config = dict(
    horizontal_flip=False,
    encoder_conv_stem=False,
    latent_channels=8,
    decoder_block='basic',
    batch_size=384,
    lr_schedule='cosine',
)
Rows from block 5 of the encoder of a small image autoencoder, named by matrix and row number. Rows with one number belong to one neuron. Each number is 128 + 24 x the weight over its row's rms, rounded and kept within 0 to 255. All counts start at 0.
After each neuron's rows are labels from the 100 images, of 14848, where the neuron reaches its largest size: "strongest on" is what is common among them; "patch colour" is the nearest of a few named colours to the mean colour under the peak. Only what is clearly more common there than usual is listed. The data: rendered roads seen from a driver's seat, with toy cars, trees and houses. In brackets: how many of the 100, against the usual share in percent.
# u: gMLP up (value half) (encoder.blocks.5.mixer.u.weight, 768x384), inputs 128-255
# v: gMLP up (gate half) (encoder.blocks.5.mixer.v.weight, 768x384), inputs 128-255
# out: gMLP down (encoder.blocks.5.mixer.out.weight, 384x768, transposed), outputs 128-255

u.224 [156 110 122 203 161 142 106 126 150 106 113 126  99 168 134 148 134 121 126 117 138 149 138 112 134 104 159 120 178 107 144 115 142 126  93 114 132 123 136 157 144 135 102 102 129 181  96 105 144 128 139 125 148 127 105 115 150  94  97  96 118 150 132 127 109 165  98 154 121 104 141 143 159  97 158 109 115 130 118 103 128 141 107 113 116 145 137 122 129 145  92  95 108 109 141 137 157  94  82  98  95 142 131  82 151 104 134 121 142 136 138 145 121 106 115 124 147 139 120 108 108 139 101 125 130 118 114 100]
v.224 [133 136 143 109 105 179 132 135 157 121  69 159 120 134 123 111  80 135 115 152 105 136  70 109 125 153 157 132 152 140 149 151 138 196 115 141 159 156 142 130 164 128 120 122 126 109 118  81 144 176 124 160 128 134 103  94 142  76 164 125 107 108  99 169  89 136 142  91 153  86 137 168 111 110 127 126 138 160  63 113 111 129 131 129  98 119 149 132 199 133 178 135 105 136 133 152 137 104 160 162  77 115 133 108 118 146 138 112 132  64 132 127  64 128 147 109 114 148 123  99 121 122 107 125 125  89  89  82]
out.224 [ 92 120 130  83 110  96 113 101  75 123 125 127 127 144  82 117  77 126 116 199 113 137 119 145 126 115 104 135  66 153 124 158 139 122 141 173 126 117 121 126 126 101 148 130 146  91 124 169 100 101  98 162 135 125 113 129 129 118 140 136 193 133 130 108 121  93 116 150 110 138 126 177 100 132 109 142 145 164 153 129 126 150 139 183 135 132 122 126 120 102 136 132 150 127 120 111 125 182 174 124 136 104 123 153 138 163 113 101 123 164 140 111 152 170 120 165 138 148 132 114 147 174 150 139 112 174  98 168]
strongest on: dusk (66 vs 29.9)
patch colour: brown (64 vs 35.1)

u.647 [163 148 115 191  89  81 109 158 162  98 139 148  77  70 137 106 101 101  97 113 154 160 100 130 108 132 154 162 149 171 140 139 134 161 145 104 138  66 131 120 112 165 127 134 150  96  99 155 107  97  91 125 103 165 138 165 143 119 116 146 116  99 124 142 156 128 162 147 156 117  97 132 169 198 124 129 111 103  96 167 108 115 106 108 130 128  97 116 148 150 103 140 147 108 142 109 106 147 120 117 118 150 134 137 162 161 144 108 123 154  86 122 150  93 119 128 157  83  76 141 105 123 124 136 153 152 153 104]
v.647 [ 95 109 105 158 139 109 124 185 176  89  91 162 132 138  75 150 143 147 149 117  79 125 109 101 168 134 135 127 108 128 149 141  96 139 170  82 117  96 151 177  89 131 119  76 134 123  87 102  71 132 133 121 126  93 126 145 152 142 152 100 133 114 130 146 141 177 154 106 117 145  94 153  80 121 112 110 100 119 143 145 166 106 146 130 136 135 138 110 151 157 137 103 125 141 139 154 113 155 135 141 125 162 166  92 137 158 143 147 135 162 126 147 154 130 122 106 148 139 119 111 120  90 146 160  93 119 135  98]
out.647 [134 110 113 108 143 103 168 119 119 106 126 102 153 121 131 145 119 129 104 153 159 139 127 157  86  85 113 121 109 116 160 129  88 146 116  99 139  98  82 118 130 145 146 116  96 116 106 105 144 158 129 163 163 137 147 132  84 109 115  84 134 135 135 129 122 146 146 120 149 119 151 128 104 145  82 128 123 144 110 111 130 125 129 132 155 116 130 145 148 141 142 166  91  86 127 156 108 107 137 125 148 117 119 134 167 120  92 118  96 147  74 128 102 131 165 131  91 123 112  98 137 104 175 122 133 171 120 146]
strongest on: house (60 vs 31.6)
patch colour: cyan (41 vs 13.2); pink (25 vs 6.4)

u.191 [107 122 122 125 106 139 129 178 148 130 185 130 149 124 145 108 117  81 127 136 137 130 154  86 150 108 151 132 132  81 161  59 138 118 172 115 119 127 139 112 191 138 140 129 101 116 101 139 163 156 136 117 100  90 180 113  93 141 133 102 122 126 129 127 184 137 152 108 113 103 123  97 103 122 139 141 129 145 165 142 145 104 138 138 177 160 123 133  99 139 150 126 149 152 133 142 118 121 143 131 111 115 101 172 140 104 144 116 123 156 166 140 113 140 120 103 125 117 123 129  76 133 124 153 142 128 126 158]
v.191 [112 122 103 140 122 122 126 148 151 136 105 122  91  90 127 113 104 112 159 133 159 134 139 137 158 140 144 144 133 107 144 165 138 167 127 135 138 131 134  97 102 140 128 161 125 150 158 128 126 146 138 146 128 140 113 123 105 169 124 115 127 129 149  97 138 118 110 122 116 131 155 189 135 153 144 106 101  66 113  98 148 189 112 156 124  99 139  86 109 118 133 134 123  97 134 111 138 143 171 127 122 112 136  79 137  99  82 126  87 119 127 126 142 130 144 109 121  97 121  95 116 136 137 139 138 109 143 119]
out.191 [175 120 147 123 154 132 138  79 121 143 101 161 120 111 125 123 115 126 113 117 139 144 150 132  74 129 142 123 109 128 143 133 119 125  98 132 137 154  91 139 126  94 113 104 154  99 130 129 127 110 122 115 184 165 135 120 104 119 115 105  96 138 132 116 140 128 104 124 168 121 138 101 145 112 134 108 116  96 136 156 101 142  97 152 150 132 129 127 130 141  92 172 123 123 160 170 146 149 115 126 152 126 116 146 102 117 132 123  54 122 103 147 137 122 127 122 161 124  67 157 152 177 115 155 128 113 124 166]
strongest on: house (65 vs 31.6)
patch colour: cyan (32 vs 13.2)

u.398 [119 131 122 150 126 113 128 153 120  54 131 128 171  64 120 165 103 150 118 155 140 115 133 114  94 145 132 105 142 140 144 135 131 123 130 123 132 113 156 123 149  95  92 145 125  96 137 117 142  98 141 116  89 143  97 124 118 100 100 133  92 113 145 150 139 126 114 119 142 117 122 150 135 107 171 142 134 134 106 113 187 123 134 162 124 158 101 123 120 100 128 128 158  84 109 140 158 162 107 132  90 108 126  92 140 146 103 141  98 131 130 158 112 178 138 114 142  95 118 124 136 125 172 118  98 150 178 126]
v.398 [187 139 119 114 110 149  90 166 173  89 140  94 152 115 146  95 142 158 131 129 153 135 183 141 105 144 106 137  91 132 145 136 144 148 153  87 145 134 139 128 136 118 147 120 146 146 137 114 103 100 110 108 123 108 144 108  90 132 142 106  79  94 115 125 123 185 140 160 124 154 111 145  94  98 123 165 126 131 115 155 179 142 137 120 124 118 124 147 159 104  95  63 124 112 156 161  89 190 146 131  95 166 123  95 144 130 115 174 151 162 108 107 135 125 147 143 138  96 164 152 175 103 115 118 127 122 125 110]
out.398 [161 108 116  89 141 103  72 107 139 163  93  89 121 158  95 119 148 137 149 122 140 124 145 158 152  87 126 124 145 139 133 102 106 156 168 142 121 159  96 145 108 170  98 122 149 152 116 123 157 132 146 139 146 106 137 115  89 130 166 113 120 103  94 138  94 111 139 130 121 145 181  89 143 171 126  92 139 136 122 168 130 103 134 120 185  83 112 110 109 158 116 150 150 134 135 136  95 117 117 129 180 125 107 157 121 129 181 147 120  84 140 110 143  98 148 113 145 164  86 130 123 137 102 142 193 123 110  93]
strongest on: house (63 vs 31.6)
patch colour: cyan (51 vs 13.2)

u.691 [141 113 145 154 116 110 106 131 131 113 153 146 161 110 132 138 105 146 116 112 157 151 107  84 118 148 154 169 147 132 134 113 146 132 113 127 138  85 133  96 166 127 137 159 146  91 100  85  91 105 132 130 117 149 126 110 141 150 103 135 114  91 135 139 131 173 118  97 120 103 135 104 123 132 100 121 123 111 153 115 126 126 162 112 119 108 143 104 147 131 138 117  97 107 114 106  92  74 120 171 120 149 147 105 116 132 110 167 107 154 185 125  89  62 147 119 145 126 114 123 121 131 143 137 102  83  99 126]
v.691 [107 159 122 185 132 107 115 134 136 141 142 144 104 125 149 130 168 131 126  89  85 122  90 126 126 116 146 117 149 101 111 107 127 136 123 177 127  95 177 109 177 153 173 107 142 145 138 116 129 131 151 164 115 158 185 153 108 125 127  86  94 108  72 118  84 162 120 153 120 159  69 107  87 175 124 110 157 160 134 151 121  90 148 109 134 171 118 107 112 120 159 114 120 141 155  96 144 107 130 157  98 143  95  85 154 129 131 127  84 114  95 120 129 124 133 116 125 142 165 154 124 135 146 101 140 130 119  92]
out.691 [158  78 126  99 134 108 117 120 122  89 108 123 107 128 118 124 153 118 130 152 106 136 154 109 139  98 122 124  98 123 151 157 120  94 115 114  85 119 126 118 112 179  90 111 161 117  93 130 134 108 109 103 123 147 117 149  95 106 142 143 182 138  86  97 174 141  96 137 117  92 144 155 109 135 125 122 109 120 136 100  79 138 142 146 112  91 183 148  91  77 132 105 170 113 111 115 128 139 117  90 133 140 157 134 132 121  83 101 119 129  89  90 144 127 129 140 123 100 156 147 154 191 146 143 115 178 117 145]
strongest on: house (64 vs 31.6)
patch colour: cyan (38 vs 13.2)

u.97 [141 106 167 139 119 121 120 147 137 123 160 125 166 130  98 138 175 117 152 130 100 144 164 160 107 152 145 140 174  69 120  97 130 120 128 143 144 108 153 117 136 168 118 134  73 121  98  93 109 113 137 138 146 177 160 128  97 119 141 130 118 138  89 141 119 173 119 124  93 137 166 114 145 116 118  85 128 183 138 145 154  64 137  95 169 145 135  77 126 142 146 135 106 139  85  97 114 134 118  81 142 137 103 138 126 121 138 141 142 106 147 152 149 141 157 129 143 146 118 129 139 105 121 111  97 132 131 129]
v.97 [156 145 104 128 140 166 119 157  93 126 138 120  90 152 111 118 137 110 144 142 132 133 126 132 128 104 124 142 128 116 137 148  80 155 119 120 182 139 109 116 149  92 104 147 127 125 126 135 100 152 120 100 162 116 148 129 104 142 108 144 140 166 131 148 141  96 121 109 148 164 119 124  83 118 134 130 147 163 158 142 147 151 164  82 125 123 168  95 112 115 164 127 119 146  98 151 163 105 121 139 120 106 150 114 135 161 110 204 117 118  99 132 141 120 141 109  93 109  91 139 126 105  66 118 151 115 130 112]
out.97 [128 159 132 138 162 143 139 140 120 102  74 132 122 103 148 123  98 162 126 144 154 142 135 102 133  81 157 147 118 134 150 135  94 138 136 150 144 159 107 131 134 126 122 136 115 136 129 136 138 144 100 146 128  70  96 109 132 144 126  95 165 185 159 145 125 113 121 129 111 168 135 133 126 136 129 136 137 112 145 151  98 157  99 144 108  90 101 170 107  90 124 122 112  88 115 162 161 175 112 131 137 110 113 135 137 102  91 114 138 107 143 128 138 140 110 129  85 149  68 142 121 170  96 102 161 111 142 191]
strongest on: house (74 vs 31.6)
patch colour: cyan (55 vs 13.2)

u.1 [134 183 118 123  88 171  91 141 107 138 134 137  90 133 122 124 140 150  84 139 132 125 136 165  95 166 149 137 165  97 140 112 149 114 130 118 141 100 157 123 164 105 105 138 127 125  92  95 106 165 135 106 104  85 115 110 131 126 137 162 150 104  90 105 171 135  95 105  86 123 145 128 141 108  81 123 122 159 105 163 136  96 108 142 128 117  94 124 130 135 133 159 149 112 110  75 106 129 117 139 144 151 135 121  58 114 114 118 147 160 169 104 113 132 116 117 110 155  94 143 133 178 142 168 153  97 101 105]
v.1 [100 106 143 138 100 130  98  91 122 148  95 149 140 137 142 151 137 126  91 118 134 133  92 115 105 112 144 112 144 132 157  64 129 165 134  85 108 118  97  78 101 145 126 144 177 142 133 101 148 137 163 137  96 136 115 104 180 145 121 138 125 121 165  90  94 135 135 101 137 126 128 109 134 129 130 117 147 137 172 120 121 132 124  96  87 122 143 122 111 125 142 175 112 116 147 159  79 187 132 160 128 144 143 123 135 104 127 114 160 179 139  99 121 144  83 157 182 172 155 138 168 143 160 131 156  95 107 128]
out.1 [153 122 112 127 162 128 161 170 102 123 151 150 164 139 123 109 131 136 165  99 100 142 111  91 126 120 131 169  92 128 135 128 129 147  90 129 140 158 105  83 105 163 109 157 140 158 146 171 106 145 122 129 128 118 179 123  98 118 114  61  89 145 153 105 135 164 171 135 138 113 140 100 110 105 137 132 153 122 123  91 138 152 109 141 111 140 161 147 138 161 151 145 138 102 135 152 157  96 137 132 123 122 126 169 145 120 123 118  97 133 122 116 133 155 144 140 124 115 166 110  92 130 141  98 108 185 137 116]
strongest on: house (61 vs 31.6)
patch colour: grey (63 vs 26.9)